config.toml
batch_size = 256
epochs = 28.8
weight_decay = 0.09
Rows from block 3 of a small image classifier, named by matrix and row number. Rows with one number within an expert belong to one neuron, the router's apart. Each number is 500 + 50 x the weight over its row's rms, rounded and kept within 0 to 999. All counts start at 0. Numbers have three digits each.
Before each expert's rows are labels from the 100 images, of 14848, where the router gives the expert most weight on average: "responds to" is what is common among them. Only what is clearly more common there than usual is listed. The data: fractals drawn by 1,000 iterated function systems, in grey.
# router: router (model.blocks.3.mlp.router.weight, 4x384, trained with AdamW), inputs 231-307
# gate: expert gate (model.blocks.3.mlp.gate, 4x192x384), inputs 231-307
# up: expert up (model.blocks.3.mlp.up, 4x192x384), inputs 231-307
# down: expert down (model.blocks.3.mlp.down, 4x384x192, transposed), outputs 231-307

# expert 1
responds to: sparse
router.1:538409568510524513441586526493471333455493495557500499464525615359592503444468506477474524574530503500578547507462485518466589409558486529461459544396495523451418520520623450489494502482444512483482429529555481447454529551469473428
gate.0:515493484583504502561514439461519627624561599460501586389541454504522490516419581534478474502517541507430530491564470550511500481424558498430498484485528490543489453498488482425478518596486481522457544409511478515622521592547519510
up.0:529534488545503487485575472391515641630576597482546490414484418490484478576416543516499522451510484483490514488546445587445469437516526437482451512553613567465520511516494449451511518545480498530480487481441463506615547558481520484
down.0:515511365392538441456486473482549511449438513458539463466519567480464406482468375564473501557462493482573511514547503506527539469518454402498473486499530447596492554554487620567526487506442483491543494513464477598473513498613444410
gate.1:528564416546496522455487489488431546564527545506474476561488487542505453448482600525448462446466477500468471515413418431579498553437534402392458504555543495544521522529462501453542509556565449505572480547487512496588450523539403624
up.1:613573448457552515481464500492420542565437513519505448553482475577485484470484523496472440445513472454463473522455480406507492544439508456361474515495514503536523547431498498492531530549532486482551398505471508503531471491547414578
down.1:560529453488571498418573567526509519572492517457526537566472437546557577497515426496492500573524514429480468462456517514391438481494528539493444487567499569487433553363497586489519510463542481508533452583528584425446579445478557514
gate.2:452390518531498512516553523575528512458655488475625594556449516472525464527380424567458591547536501531424479678477473538505499524590556454521447476469455541377537442576484524474518487540521451511511469526584518531497518527530494447
up.2:458436563619498478540465554504487512501585510543582542535471435457556443526501451499506544503501494437541467529508475512548461583500522435450471511402467547518528366567536526531529395583535558468463474604502572592504445499505484506
down.2:552450625518487470556532567537546629479539528469552481413451501554472471501430539511494513505551470526426491523511444526538536495553531492474489443525549469553494476566553493500421478565474465545473488546505410613570549542403513513
gate.3:498433573423484492547442465592508475434554682546505519618526483541442477444575450391486547482496499503511549450467480488528572423589552460608639552494513542422454487489509477603497586460560518510565521531553479486418575456485396407
up.3:417604438527496483436544603415512460497410429494475484417485516488528522508484479547557431518482545495502487454479520586458454483473465559464476465613547499489464520567513455443449473555504486517462474538533431463570447486469577557
down.3:509528571528466488483495400502448517425636488498414489520524457449417514550462552508555554413388522581595526507548528466412509485463483519460532509501435455561490399517611465515515490471441445386444530489579551427463523519612484517
gate.4:432528493429424534512538530561507473443590559527473484515432542545524492445561540484467465442506526467519463523430468512448540521454499439573557590645505417517454508527496527541555473426498552492525402496539510520506601513465615467
up.4:502520438512433541485466505507587471559443413527431492419482436579565509556510389582622481585499485530433503529613533400632560523572566542498434460472489620571555448459467499578549516498457400548538591473489486473476406446512418452
down.4:437508441545591526561558607432459494589567506494494506424487516493527434447430486483422470554590402549461494523543432465505438391581504522506455493518474476489532479431531522513512446512508504533453476423502513511505480534461520524
gate.5:561413405555406469467463469525489421582508435496571472484575511509588415500476532520528480572451456503496495424484567529454572469466464483511467486575501478558496416518442620542483502385492428476526450516459518517479510481497445467
up.5:497592523526531496540478519451469632481548559497450568486413495473437527438511465512483531479538523500509510527486421496611423576515519613537471554475446587396575535477511455512557494564556563523459542485553473469487444557502528442
down.5:536544570397484560548518467462471533549606546440448527519504437476514436548493412508543469497461500533423529427502502478584509496473480503448500526478480481532509442432560454568471469540557514596406485443492468514531541577536474420

# expert 2
responds to: dense
router.2:544563530452493474451446425445506565514588512551520564510522541406522660550548470547536454489430499573521447517582504541443508400482444542544575517566494458493493612457503437510502553475494574505635516477559508506453456464532544623
gate.0:544567488473530554561446442373433507580604443552534537546569515534528522470465555490489421449518460454485371540566437517462475612513534582459492463488518405418577473434440476476563598555511541521420456486526456567560503479540464514
up.0:541573463479505529506464465466501478492603399538463530566569519573500561471524503475469431461556476486530433487594446473431472573518542635495500438556512464394610502474491454466538567521471560479407482473489429552524528476524450467
down.0:495501464567552472351466488546455597508506495409425462544492430447509416531473470495544475533486458389507526511554517499523407416511593456589506539603516460442371514483550478506546482438517471516538461543453485547419514475479486544
gate.1:501522494451488442499555441426513489484507549577482589527556464556530521532555486494522534551466490461558529472574526511464466397520381563482475502512478443371526651548512492477482432512454436454558509472595523417392584432567437526
up.1:520520546500450557489494469504562545505498455425546551537570427462509691599535476451518413500525466489656566526478519429559502540440590485462472490510575487487485410482525536374522516515425580464596513409483579469578490575534568462
down.1:549501523453443559508519506413623468491435506569534434481539508459453503415568593506506424411469437484448482462481500527464496518446371552470509484438501449537464472538577502601511432503525510443492491504485400577453536515490539484
gate.2:487470481501460490451512465481496438452543492528558479556541427455483546372441515452551430479473419551403475481480504604547610445480507411470469489490644524487514560467498417513552532519466488561574516493469477494604527455546492549
up.2:511511452494481513489462483465539496491390546524566411461522491607445515493527594560487545498435584463380414541586527492541431532476484424565439458412501492537515446509512455502422519481549583547498496521541574519561425426438499444
down.2:368481530491514541479422502494487537460500544503559449533509569490552546560464520544553513464494465429541472483476442498450469537549509386507462472470658530525579608363562471604523409489484464551508491480442417509505521538492410600
gate.3:546426488463488510493440541521414399405523547460444588469457601424573499504500448607477454506474443502519474494513473436566498463511559472485542461505489503531476513528558490511474558441594433490408469492488565507508495474403430571
up.3:467478491506479532423481467496472461405465491549578480515478447563509537523514451494580404548454487518552418550435453445498507586554527461460432449528490597506518474489527502488516416507476441524532469513456446422630482420571479505
down.3:492448617564421485527495495550567465494426465491521517436482641490475520462383535404476552455478460521521501558517509498549499538485433512491606432538563504504422473443545487454487593439443525524492472480670496544381553476471546546
gate.4:519531502524572553498426390450479460554506499512501482513462472460507485476526415566527474542442484480511537511518511481481527480536487515322552465523490469477473556499542458495499383483458483443503591510436545427353521507543466479
up.4:484464562505430458497537568567530445463511507479512458456542477549480464530484571423531481469529511544500454520482507458539494539458507496644422498461499493525532459471526557484508568549509542571546421447571489568611512531496509451
down.4:478461420451443568454514438468445492535511493552512513470575482489522436514522435466531481527497531503437533511498482500509512477563509511459531422488537440510549520537503429529476418482537502433506537535472496421374531462495463499
gate.5:488464549411463608563475439537433533480451465543641556478444452408482459479535528499604515545426464469590530438538515485536554546529431527447515472449566498414486580496495567519506467495580520478467504560498494494438552429590457380
up.5:444512504401459581514503454546422510490503469518627526494528457382497494491544494483565475517422436465555527485481532495510546551535418589485565450448569453406501537496507535527500482505532524461511493523515479501474534438607460436
down.5:488473423492401591416489546403590516509513503396538432469536521501421493439594489558469526474519462478442474523478480517526392537549505535598483550517434447568453460454377540496520419531500451505555529515560504423537484476515409517

# expert 3
responds to: two maps; sparse; dark on light
router.3:424441462508504537511517514531504509489466582523557583539348491590503357472524456540464493500618523464482468481423555564522483566497513516529513531420467462543498429539481498513532432544510397471461482574496496567553445600471477439
gate.0:528430604448476549462442505537501524436454555552528491504462484606445477497509561461477510489472391420615411487490474504536501466549501509505506544525536523425564522431497499389539535521544518530480531422512476444516486480454463418
up.0:511620515527566447500458522390546504593540524476498499481573568406504529442527470471506468459518570486432560542511448533459434546483475460484530413510515441550510521511476461615442461445474495477598513522431509542498502486567533526
down.0:475474432559456517432510561502486489465485461522504442501474446523538551488556563588550427634484411433621510482474507459556510547493450525534504513524513517543424585434519560471559505585497536523482480444586548400533456464487457471
gate.1:499532489423551478328538415458485521471550564448401491561500449518512451478561582491479472507468431432479510441574444468551453511539484493523495413594419533519539522478470485488523520476525444555529506421543478564318475457459571506
up.1:504560503446581464387504401479556483466527579469411494541521481521518479463590563432479473469463397484535520445551481487528430507507483466491485416516425573510514473499472477501502483517530481568534484438469500566349519467447600493
down.1:470503433514466548500390495508532409509469468577545565476536474485473472530487375538519552546529521553520447512551482525422556438502572538558492518361537527513455482561578551534506586575484518480471509525514491424621426491516487514
gate.2:470375542506473473578471554449498595535525424462470416551561536483548414590508497423503489496482476552507530489476531550459465512488538497481508518548442485550485449555415463549521445502474559424444583474494538400491462460572601513
up.2:531592514396566584450532513535464503454427622527511514404469484516454511455476486560493537400538473452473485489487495481521524499472495501550458490504498449472468457476531582477413532535504483583363447553479440535512547493405459573
down.2:482493478497447518489549405612586435434431493483493530574467579510438467440552507527493392516556511611421437535560397501541409564454555501502512470508515556460441447597448563453494495502523538483529468482463517520405481454536437511
gate.3:609447529483534456549455458488520461439506498523582527534583424525475455517592513504496518482431467484455461426480563493490515522549450468541512403530481502565426428497529558458587516518432618511404497524603522531516459569450522623
up.3:413463517560494508449543530486433465598533533419485505524464485474485579495424515505481472476549556544542411522465427458526514447479547462438438519420466519465535498497499439570433501533535457544471473487487471483441555426588407406
down.3:528491449535495485452454480451531459458467519404510442537487483592512487475448482525448540507467446544553521474471578464550492573497568482523460436493481558496453538535559471546503599424474523436465568495561425562533441508552557450
gate.4:562511490382458542505549514565460485577510548453469451521484538499445483478484517533489432487452391482507513515485500429460504536481515513580487468655524537487457489478438564562473515530572591511586465438467492493545468471511424565
up.4:478489497525522568493500562448451497456516494545522535505490491549542519541500472402498598556495586488410505526469548545529526465481477452569519566434446471498452489534514440502502521448423482510415582566584492552440443533487517458
down.4:386442449565497539514486484404472515453508523610580490551510459516488529586427618506436533625469525349484542514478569554443549412498442519479547505556503534523571475436510409443546546477472451537543528603460415485538460514474525485
gate.5:479521491517462480563544496476494545472435589508448459514488517580524481541580484504518466506468506512555531491454521519507519592464522522464489457493493570607577545532550552489583491577632599512523528535443496484460485548532391562
up.5:467502522546436500581502502447492563511510609524410437500484477544499420521555553497506492553495484493534444496466586480564451579493463531461508468485493600578489583489508537450508457588650565535597557547477493477584500573550387545
down.5:504493466514496581570615498526493484474442523463473535460488436581488417446470408474489527487511539503389449468399522507466580516452480561503472570477483521582511542576582393548488550447476553494484488511488420500576503535524457412

# expert 0
responds to: two maps; sparse
router.0:535534460560462549495477584543493505506475505471500409436598418561483527498468496528544429494526517396411501479481483403547492543495452409470517463570559476541590425558515580601543543533568422520497495507461511475570549439440592485
gate.0:539483519477374550545509527438475491487496422457593538500492473471415523419561597574479548444517585509542461571520537622518483461503448431392518487472442574544564567522529462481479514464493437504484511513525521451496458525400464463
up.0:510419455565462494522426496405495606604457444421442524486432464467474478563477516588561456532510491415427600379480483418450466461510584545507520426397487516494480473495512463467527503498454567460475573447519555459469451490531423523
down.0:439561505496485451542439499540570552551418504525477471470476540473507482508528491491567539541461498439525527471507585531430500471394483487487477426419535444576545559458533438518468504471512491481532519495493438547487542554506545493
gate.1:455454507560483590562544578421488512356496388528475516582420564478495482544412554533581526491500512488616461508480507529435500532408520575520507564488516549505557448562546545519468448411494504541556433500507455550462564445474526446
up.1:522562512472463421510456393601569450562443606458555495529539482529497487500554406450422492465490462508375536497523476498526500502577500470499564510499500440499455495445446509448530520547516487474462535506479501437555427526518530522
down.1:491478517458524462438447596460479506495593476488462547526582493557510593504591515498544471480497454474606544466524477496482427599543493527512526540497597486524524538482528480507474521418511430478433569468399534501518478506497473478
gate.2:546512528521520399518448464552468503471484490399548555495561513579501550556489490489497504489475574439489526467466550462423537505535502558507475560449530541502452559453485495504433519531475503518601568553423547526539568405513488547
up.2:412530550444494480517543521508513481527534524433551526417595566549499436484534454410560504532476534485554539504484483391478516425473404508512391524459574503563440464559554468587496501525565536511535432481506487544574503513478536560
down.2:570494446499519507520506500521474565499318508491522475466491568517439510411444489444530500493539500521340478499409532501450493598471481593551426390454565565478519569473583491605477520423535500481528468548416541474474480615571541441
gate.3:465465530495485609463465483422421543470508474502572561506474448556480470500587514503516543475524512436604440492502492532476524463548518434530486448572474461449449438504533504490457513407522433517489488524530552534539489493525556497
up.3:627434539518462556616485448502517430682478461572490516469524495626537523477446450449500449510477527508489471468510484429559481527493427447490492496458492594566493607363617523506536495544508581463441486518545470454466546565488454516
down.3:525469436465562416441452459520481491400459546540449583564512454483479522526461554496516568482478464559442489492578478490552404463444509429449517495477534549470525476401461451476531557454523472529498458518527474505463562493598482474
gate.4:474480606471426481523484446519516446460432532510440498572475526531482485526600527474558560516488545509482505510466499460487524455528468552429528398482551519450413449437534451421435563516476347532556482374587488532526495375545461465
up.4:472539585495437421537492457499534475519411512535430480545519509559469496532552528489530545520464540491525529560462469455499563478487455544424509395490530500398393390433526487441457544492472354513549493347593470519533518389534537481
down.4:605536552449485567500525503472458488526498520450436469522545524508560485498468452441578548500465479512472481476468444468474685505445463510558542499475478445493493418485609424381494485630457425488493577423489454435546486427573498516
gate.5:555551449498494432512525552463488527464501451489459589513534592466435479540528392553522583548525525511540482455509453467439554498526366570532562464500507559534532491533468480530480394481520442501533459600498437549428570539512504511
up.5:522559400494517424505544574468466502488493435456472548504574587462478466560550403564480544539537519510541481506505439433450556480532393562552539515549527523511530486479502446506486407498486428495516433599476471524453581522492504542
down.5:397497456569529505425513476475396527427479514482525499491554452511459476487475472543510525415457550486569454486496519493555463602484488516547494503512487487493536474449452519479522555471478481452462513481518597635579403554530580496